config = dict(
    spec_augment=False,
    fused_qkv=False,
    bias='all',
    inner_norm=False,
    experts_per_token=2,
    max_steps=9300,
)
Rows from block 7 of a small multi-label audio tagger, named by matrix and row number. Rows with one number within an expert belong to one neuron, the router's apart. Each number is 128 + 24 x the weight over its row's rms, rounded and kept within 0 to 255. All counts start at 0. Numbers have three digits each.
After each expert's rows are labels from the 100 clips, of 14976, where the router gives the expert most weight on average: "top examples" is what is common among them. Only what is clearly more common there than usual is listed. The data: telephone keypad tones over noise or synthetic speech.
# router: router (model.blocks.7.mlp.router.weight, 8x128, trained with AdamW), inputs 32-63
# gate: expert gate (model.blocks.7.mlp.gate, 8x32x128), inputs 32-63
# up: expert up (model.blocks.7.mlp.up, 8x32x128), inputs 32-63
# down: expert down (model.blocks.7.mlp.down, 8x128x32, transposed), outputs 32-63

# expert 7
router.7:122121111097131153131094136103123092172092112137087129122111135114115091148098147110127149089169
gate.0:117096106111108096136138126097140082109111147123092157100156112121168170177103155118145145119146
up.0:131085120165119145120109106126162123136104129127159103168095162143163106093122123125161098096114
down.0:176097122126158112091121128126099119109134132153114136129105094108103172139086151127113119118141
gate.1:076132177144134136145116136124146141096141143133150135120145105143183107142131085129132173122130
up.1:144158086082110110120101145148150158142125052153138116098148157118124154150162092167127121118087
down.1:150071108111131112132119139140106095121137144146132147140112131114153147140080157161122155115093
gate.2:160115149094131162134143125129150105146131131091127136146133181085102126096147143136137137146089
up.2:149099093156173138138136107073135128119101149088072122086114123128093133115117151116119100136138
down.2:113117126134120152095098112108148135106128120126142101121127113138152153115131080111107111128160
gate.3:142131163119132115143123137145126129169101147111107148156090098145131087150166154110074117112107
up.3:105163134169129120119104148124162102141129162169101100154126116093135136121146131138135144148105
down.3:100140114173157094145109119120131156124178128097156124078092127168140143109093178103154153102108
gate.4:114135108146134121129132141131142106115146133144141094123140098093132114168110092140123133133098
up.4:136120105124123135127134134157126087112135165154158119156146112106174097070138068098116125094153
down.4:130108124121122136126115091140098169192152132136106122128153112115203126123168122122131140138115
gate.5:128128112120112096113115097101156170129108101074121157135110156109112117124082161108159123147124
up.5:144143116198139163147129152118136120110097107120123113147129111150156137129184093133160149114107
down.5:135142180074152115086123127136120125126135163156112131105112091184131130129136147093134089128117
top examples: key "1"; key "8"; key "A"; key "7"

# expert 1
router.1:152128159085145128095088137127164145128128155121141145137187101118123131104125145138112143153121
gate.0:163126100166083126118136150145163113133115112149124114136103133131077101138165129104123117093116
up.0:193100138146112126117124135122153083144126121144114117136165123130119120132107162136141106086129
down.0:139127161162129151132122112121114155132090125111107114073151130170127122102143154075163126145147
gate.1:154112138149127110113095120152120145129154173164117093129111139117120138129121109131155154130088
up.1:116145122142145125148161095124149140196105105123139173155104166172122107093123132116112131103136
down.1:131165113096183141158141156132149101122144137117116124133139155112152118147107113147079119134122
gate.2:166127104128171113147126145143123128147102160133139141166153154142153107135119073156167072121118
up.2:114126123142131130104141148093158078151127109126156128124116109171097164153138146157141150151126
down.2:113184132139135127143136174124133123116094137152142107163127149100109151076129124147144095122114
gate.3:092136135179126105149209103132128096134137112185095138148115113130113105126163130127130153124144
up.3:126074127150147133154120151120162128096098140077134090156133103122100131162108130136168091118131
down.3:082120141083131143091130159103141099154109074127132105146110104133123115118141160114141117117119
gate.4:108125125086140183092138124128122135137139075082148163176119128103132110136151118110160105078093
up.4:151160161150122122111123141118088115150154128150124112180138132086094128170116124115129117128193
down.4:095075162147136128107103139108098100137099181108083081145142139147098163139101142151151140161097
gate.5:111152140153115115130145133144152111089139132132119135202149136122136154137135125118106165153111
up.5:138096171095118134141138121119118094173138129131129131151135149157172092105116121121126122129164
down.5:090158119110149139119158127121142060117115170147133188178142141127088112104150137130164098105120
top examples: reverberation; key "2"; key "6"; key "D"

# expert 6
router.6:112132102154125159122113166110100086140157144116121107118113149116165154148084128136116118125096
gate.0:102122118132163148147153113126116151132139107126144122143157124137138097138148114151176111144120
up.0:168123129109117148174065111127109137118120134106160109152104107118135116142125165109125088120137
down.0:145102093173139141098107092138150094154133127125144119124136131129164109113141139121147098135152
gate.1:118100128133134141113187148088124109139163164126170117108148135132171131123140150137126110151139
up.1:163117160071159139167096109123165138103147155099144101101132117097130097109137104132148135160157
down.1:157104124108109102086152131144182120135169133098116167172136180141110148176153143129129152103130
gate.2:132122144116158130117169143109152149151173128142133095128115130125130154164146142164128180145170
up.2:116112130105125130139116084120142099155155146138160119128105127118162105142133133131137093165114
down.2:132141110138121142140157136126140110148115117141122158107171143135162121146125138097142156147124
gate.3:146123094155152151144145120086114154088090146145145107123111139129095155101087103188138160168115
up.3:099101112118155142088139121160132154105104134120122108131129096083118141153155104117142127105155
down.3:144109105131128150138164145133155106132088143090125104134107162151120129143132098085155133149114
gate.4:121145098129136159134102160138133129122126084160126145152121086133133121151145112110079083107119
up.4:089126139113107112157162109112107124102095092155124138133143152100174143113108137159119112138187
down.4:111101106144147120127136124123123126114122123145071117150126113132146147195146140121137105132162
gate.5:132106083158169114162110132133105125130158131134070132126120141122098161077102145127145147130135
up.5:160128113147111106097108120150160134152138157131134124146122145120159123106173157091159150132111
down.5:116125102142106112149110098134135140180139114116118106166087164127167104165142158111131175121115
top examples: key "C"; key "5"; key "4"; key "D"

# expert 4
router.4:119133086133116133121120122173107183126125111107117108073071120166131161138110123137165106158118
gate.0:073138115138110096144163096143145118142132151120107144128143107072120139117122113119124096139126
up.0:085118146125164108130118164098135117096137113128150125140140121120115166087172109179094124127135
down.0:121150089153177132118113089140157123127146123145138131189108095143143097158213114113173132141119
gate.1:144113100129153092139145143157161135124111094163140155115153134150090163165151123121150107112110
up.1:130108127131191126092165090128103143098118119141138143152117141138089128144143114107170154106141
down.1:137111160113108127090140110083162115166093127121119125129124132135094144101130125080112187074158
gate.2:156136112105120127170153133083118135128157133116134153154157147141138132105160140130127140102153
up.2:136110141129097135163104113131106092101109141139103145164137113135104135149147146124138147119080
down.2:136100098126122102143115126120153071135146150100107111148131150095120111115115110138164115109053
gate.3:101152129146155109131154121146135103126125135120114131121141130126104135139080144121169144157084
up.3:169133128171141163103130153136114131145151126099101093127159109136168110114118146136081115141136
down.3:142158101108187086188154159163086127123124100139134104118139104132093154138135169134150113108190
gate.4:155142125097148141142122127105080129154142133160100132130118125099102112137150126152098105144120
up.4:136144157125141111121157139115084160138109144118156126178134150124095100129160126096118152130144
down.4:121118101112141188099107142131164140121179161127117114135169120147128132164113142144134114156127
gate.5:159150140109138142082111134126127138154108141124095098125091133127115166111122093147139143098104
up.5:130117113131109152099175098146141141123092103118115100145099124129172135135131190113160144182119
down.5:126105135128165125140108045130131109126111166111115124125184105139113149146106091125118134136130
top examples: key "2"; key "5"; key "B"; rumble

# expert 2
router.2:102135101165109140122161102142155134117170138103117129149110150170138127111149102128128157129110
gate.0:153116112114164106109145110165129147119113126142101074153113151120100153123146114104101182184122
up.0:131126138115145150157062099136123134148123122107127165088129146163139132102114098078140150169124
down.0:169120089118124093124155150161100136105147141088154140107115148095138136145168143125125124168116
gate.1:134124107112153150085140113117105121132151125131143126121120127094125130140116086154130179127163
up.1:103137169158086159116126146105151145142153115074181149151125101124151077140127133108140143120129
down.1:120069125089123111152102144121130141161109115126113108134162142129103122114097110136147085149133
gate.2:152126132136121143115119156117110154117099097141126136114129155181163090110137117102161120116162
up.2:099105135085117119151098121102128106112128103155085113123096136140056116127109136104115145130112
down.2:128080087161161156155139133113139144134130107169108126173075110108131151127135110141116127094131
gate.3:134104152131105176110108144104153091109109172112119144091138136174131111118084092131140162151187
up.3:126167142098099139154113133165046129144140129109187140152094111091113135151146119146119130123113
down.3:136125134118098179117150156153142168102121120107093134110092132111121128128137144104133116117123
gate.4:190162062156156119167180110133115132113151153125174136128157159112105097129135141123079127120099
up.4:144120083130176135159186124127112105128116128141101082104111153144140126142175147086123140154079
down.4:125103079088107115106133124138128103164121154141146153107084097128156080135096106118096152117120
gate.5:152173153106139100130158150108077155157107129100146125158117132133116187153131134079120110097107
up.5:154136087143082088123141106129130147119162123119126155135099150127120071158150116149160111132130
down.5:120097145133092141145142134179107136113096121084142121129133123093119131115081116160156123105077
top examples: key "A"; key "0"; last key: A

# expert 0
router.0:127098138141108125131152141134156155133089134148130101148119152160163125120179124135137110115168
gate.0:173125115180075160129125123183113135162132160139124124146140077155139123124115134133126130129150
up.0:153172164103154140165112145111112139140104149130114148136102127123091122113089135172113104123117
down.0:158160145096119174105174165148109167144113160155127108101104092117092135135123105135110132133122
gate.1:133105136183183146125146157145150124133120158098104094146140108098100120155127152141159097100117
up.1:146097116102125101126119086152115120157131156116115095140124180144118128159142117099155168187169
down.1:162150127127130128124111129145140107120129081134095112150147167137113124114166146110139177145074
gate.2:118122178153134092129112162136110134129170091146134123120124106132135075118117118169136168122090
up.2:121117154110072146121142096144122121112125142157111117136108109109117081093135112147080114157146
down.2:158170157102145113132135098118145112092103119145127140125126105147152166124146115107120100123142
gate.3:182102131129120146107056140111175152134121127116126149111139138117138128123154120140156150141103
up.3:123103094114114178137109173160147122121127137161132116147081125168134136144118111120081160102110
down.3:139127143121128113121111144152122150150141112111127102108115142154152150161165139144125108110071
gate.4:104129105150098116107160170077170092106135118160115154140158158128115091150114109149128117125155
up.4:092072142135126129129131131117107139124136107111150122112125150081114121094151073148115160153099
down.4:157141101126084134143144143153135109146091156144151114087110133107129180146125091128095142116114
gate.5:155100100130117143133107143166117125112090112085168148078100142137116125171128161125105144147084
up.5:105130117152159085124123153134118116132161130119128097117101185125124158098145187066119134173156
down.5:124098122124166108131153125113105183152128120171132173148135117167131098132105122115158158156117
top examples: clipping; key "9"; key "*"; rumble

# expert 3
router.3:138147118138139108130119139135080157154135125124154135121177166110149103097158144151150139134144
gate.0:143099127155119125093112150116149166156162151134115141135160091084149141155118092157095143127144
up.0:120157094076150111160178119133129142097137081109130107129156132129098177124135123129143095114135
down.0:122147174149145128142139138133130081106147105123128122137137109136140158133140124081137160133071
gate.1:131127126110128120171143114150103096112117104110108123169137138127103078138073147134104122111123
up.1:148162112119144114151144107109141118099141119180177131100137157129140132098146150106132111161134
down.1:167164188075130124119140099126103123109106114096098151149133120096121173106135073135152112161122
gate.2:155122121108112134122131140130147142115116133115152111102127149107143113105118078158124080084114
up.2:129146128150098160156127112088148100119144098104111158160081134154160099119129126124110091109119
down.2:135078109108084106212153124088166147159137117126114115131135131130090117102139141139146079132128
gate.3:197139109133130149134133144088110144135113139143100117100138161081143155174138102111132097145103
up.3:114138128158097128129064149117133142088132134111137110129130063130138149148119148131174146123111
down.3:175103104111143131125150113120143093096092164140200129110111135160139124144119091102126145112114
gate.4:062137113078148145104121117144154116104093127138112099105118104137143101102088135112118133141161
up.4:120139138151144134129149096116128128130177112077090134143142172119108134128139110097123098164127
down.4:108097119113123087112112119197170121127154110145100113125117150074150132129134131086115172133133
gate.5:166127138116129133146060110093120067146158104116095114130135123127152128107161107118138090158092
up.5:144114155133144097110087095100119132125137116157155141101147132123110095163144122096124155132135
down.5:121139148108152125129178148119090082116122125159140138129143128145094134102125145142121177118153
top examples: pink noise; number of keys: 1; first key: 4

# expert 5
router.5:133194146156135100123125133174102136141137184158179185150092107102120113146143160138165138161126
gate.0:087143138116117144153107124123109121125109126100065114117148125090168128146121146123160159088137
up.0:104100159123102131118135153115151153142112094117061108169125126147094118090121140152116146162145
down.0:121160154129152092138105183136129101124115095105151116132135153104155150145122098111140080166122
gate.1:147166128110145104100134104155152136109103104106146147081169136095106155154081107124134121128086
up.1:083104106176108132131141139090106118154149156118134156176145183155130098146160116149126116127105
down.1:133130122117075158108176165134079109134128161106132140132104109191153095116127112132120108123107
gate.2:156144109099151167177143154152186156116104133139096093106137138153143131094158140089133081077099
up.2:120148111124106105117129133107084149169127088102163102105129130104097144106147128149132112140158
down.2:153128154080120143160121087203108101143138132130144170160080127115150138104107157081153145160114
gate.3:142111161128101133130165059145116196113147083097143103134100129101132139132151135124102123124147
up.3:143109145113202134137157128151180124090103139152146109150082134140128115130127159191138148157126
down.3:163146181114139125129164148124152118146080133076098131179086107157154130116126067123145100161140
gate.4:092127103134108116101153101166129140084132116150111110145128150103152140157138150085133145099117
up.4:126071057082108110135127102097096140091141172147139127132143177116135124151117176094119128164107
down.4:122158105096124114107105132128101134166154110114119141166111123136161197182158102127134174070089
gate.5:141112207167142085142145116138115145139147106137129147138110132136182117139150157121098122118136
up.5:115156139066135115147103169125146140141114118149110120097093126133165127151145148117103103123102
down.5:117115153099120094148114084115136105109108098146135126139096145055080148098160074108146125062142
top examples: key "4"; reverberation; thin (high-pass); key "D"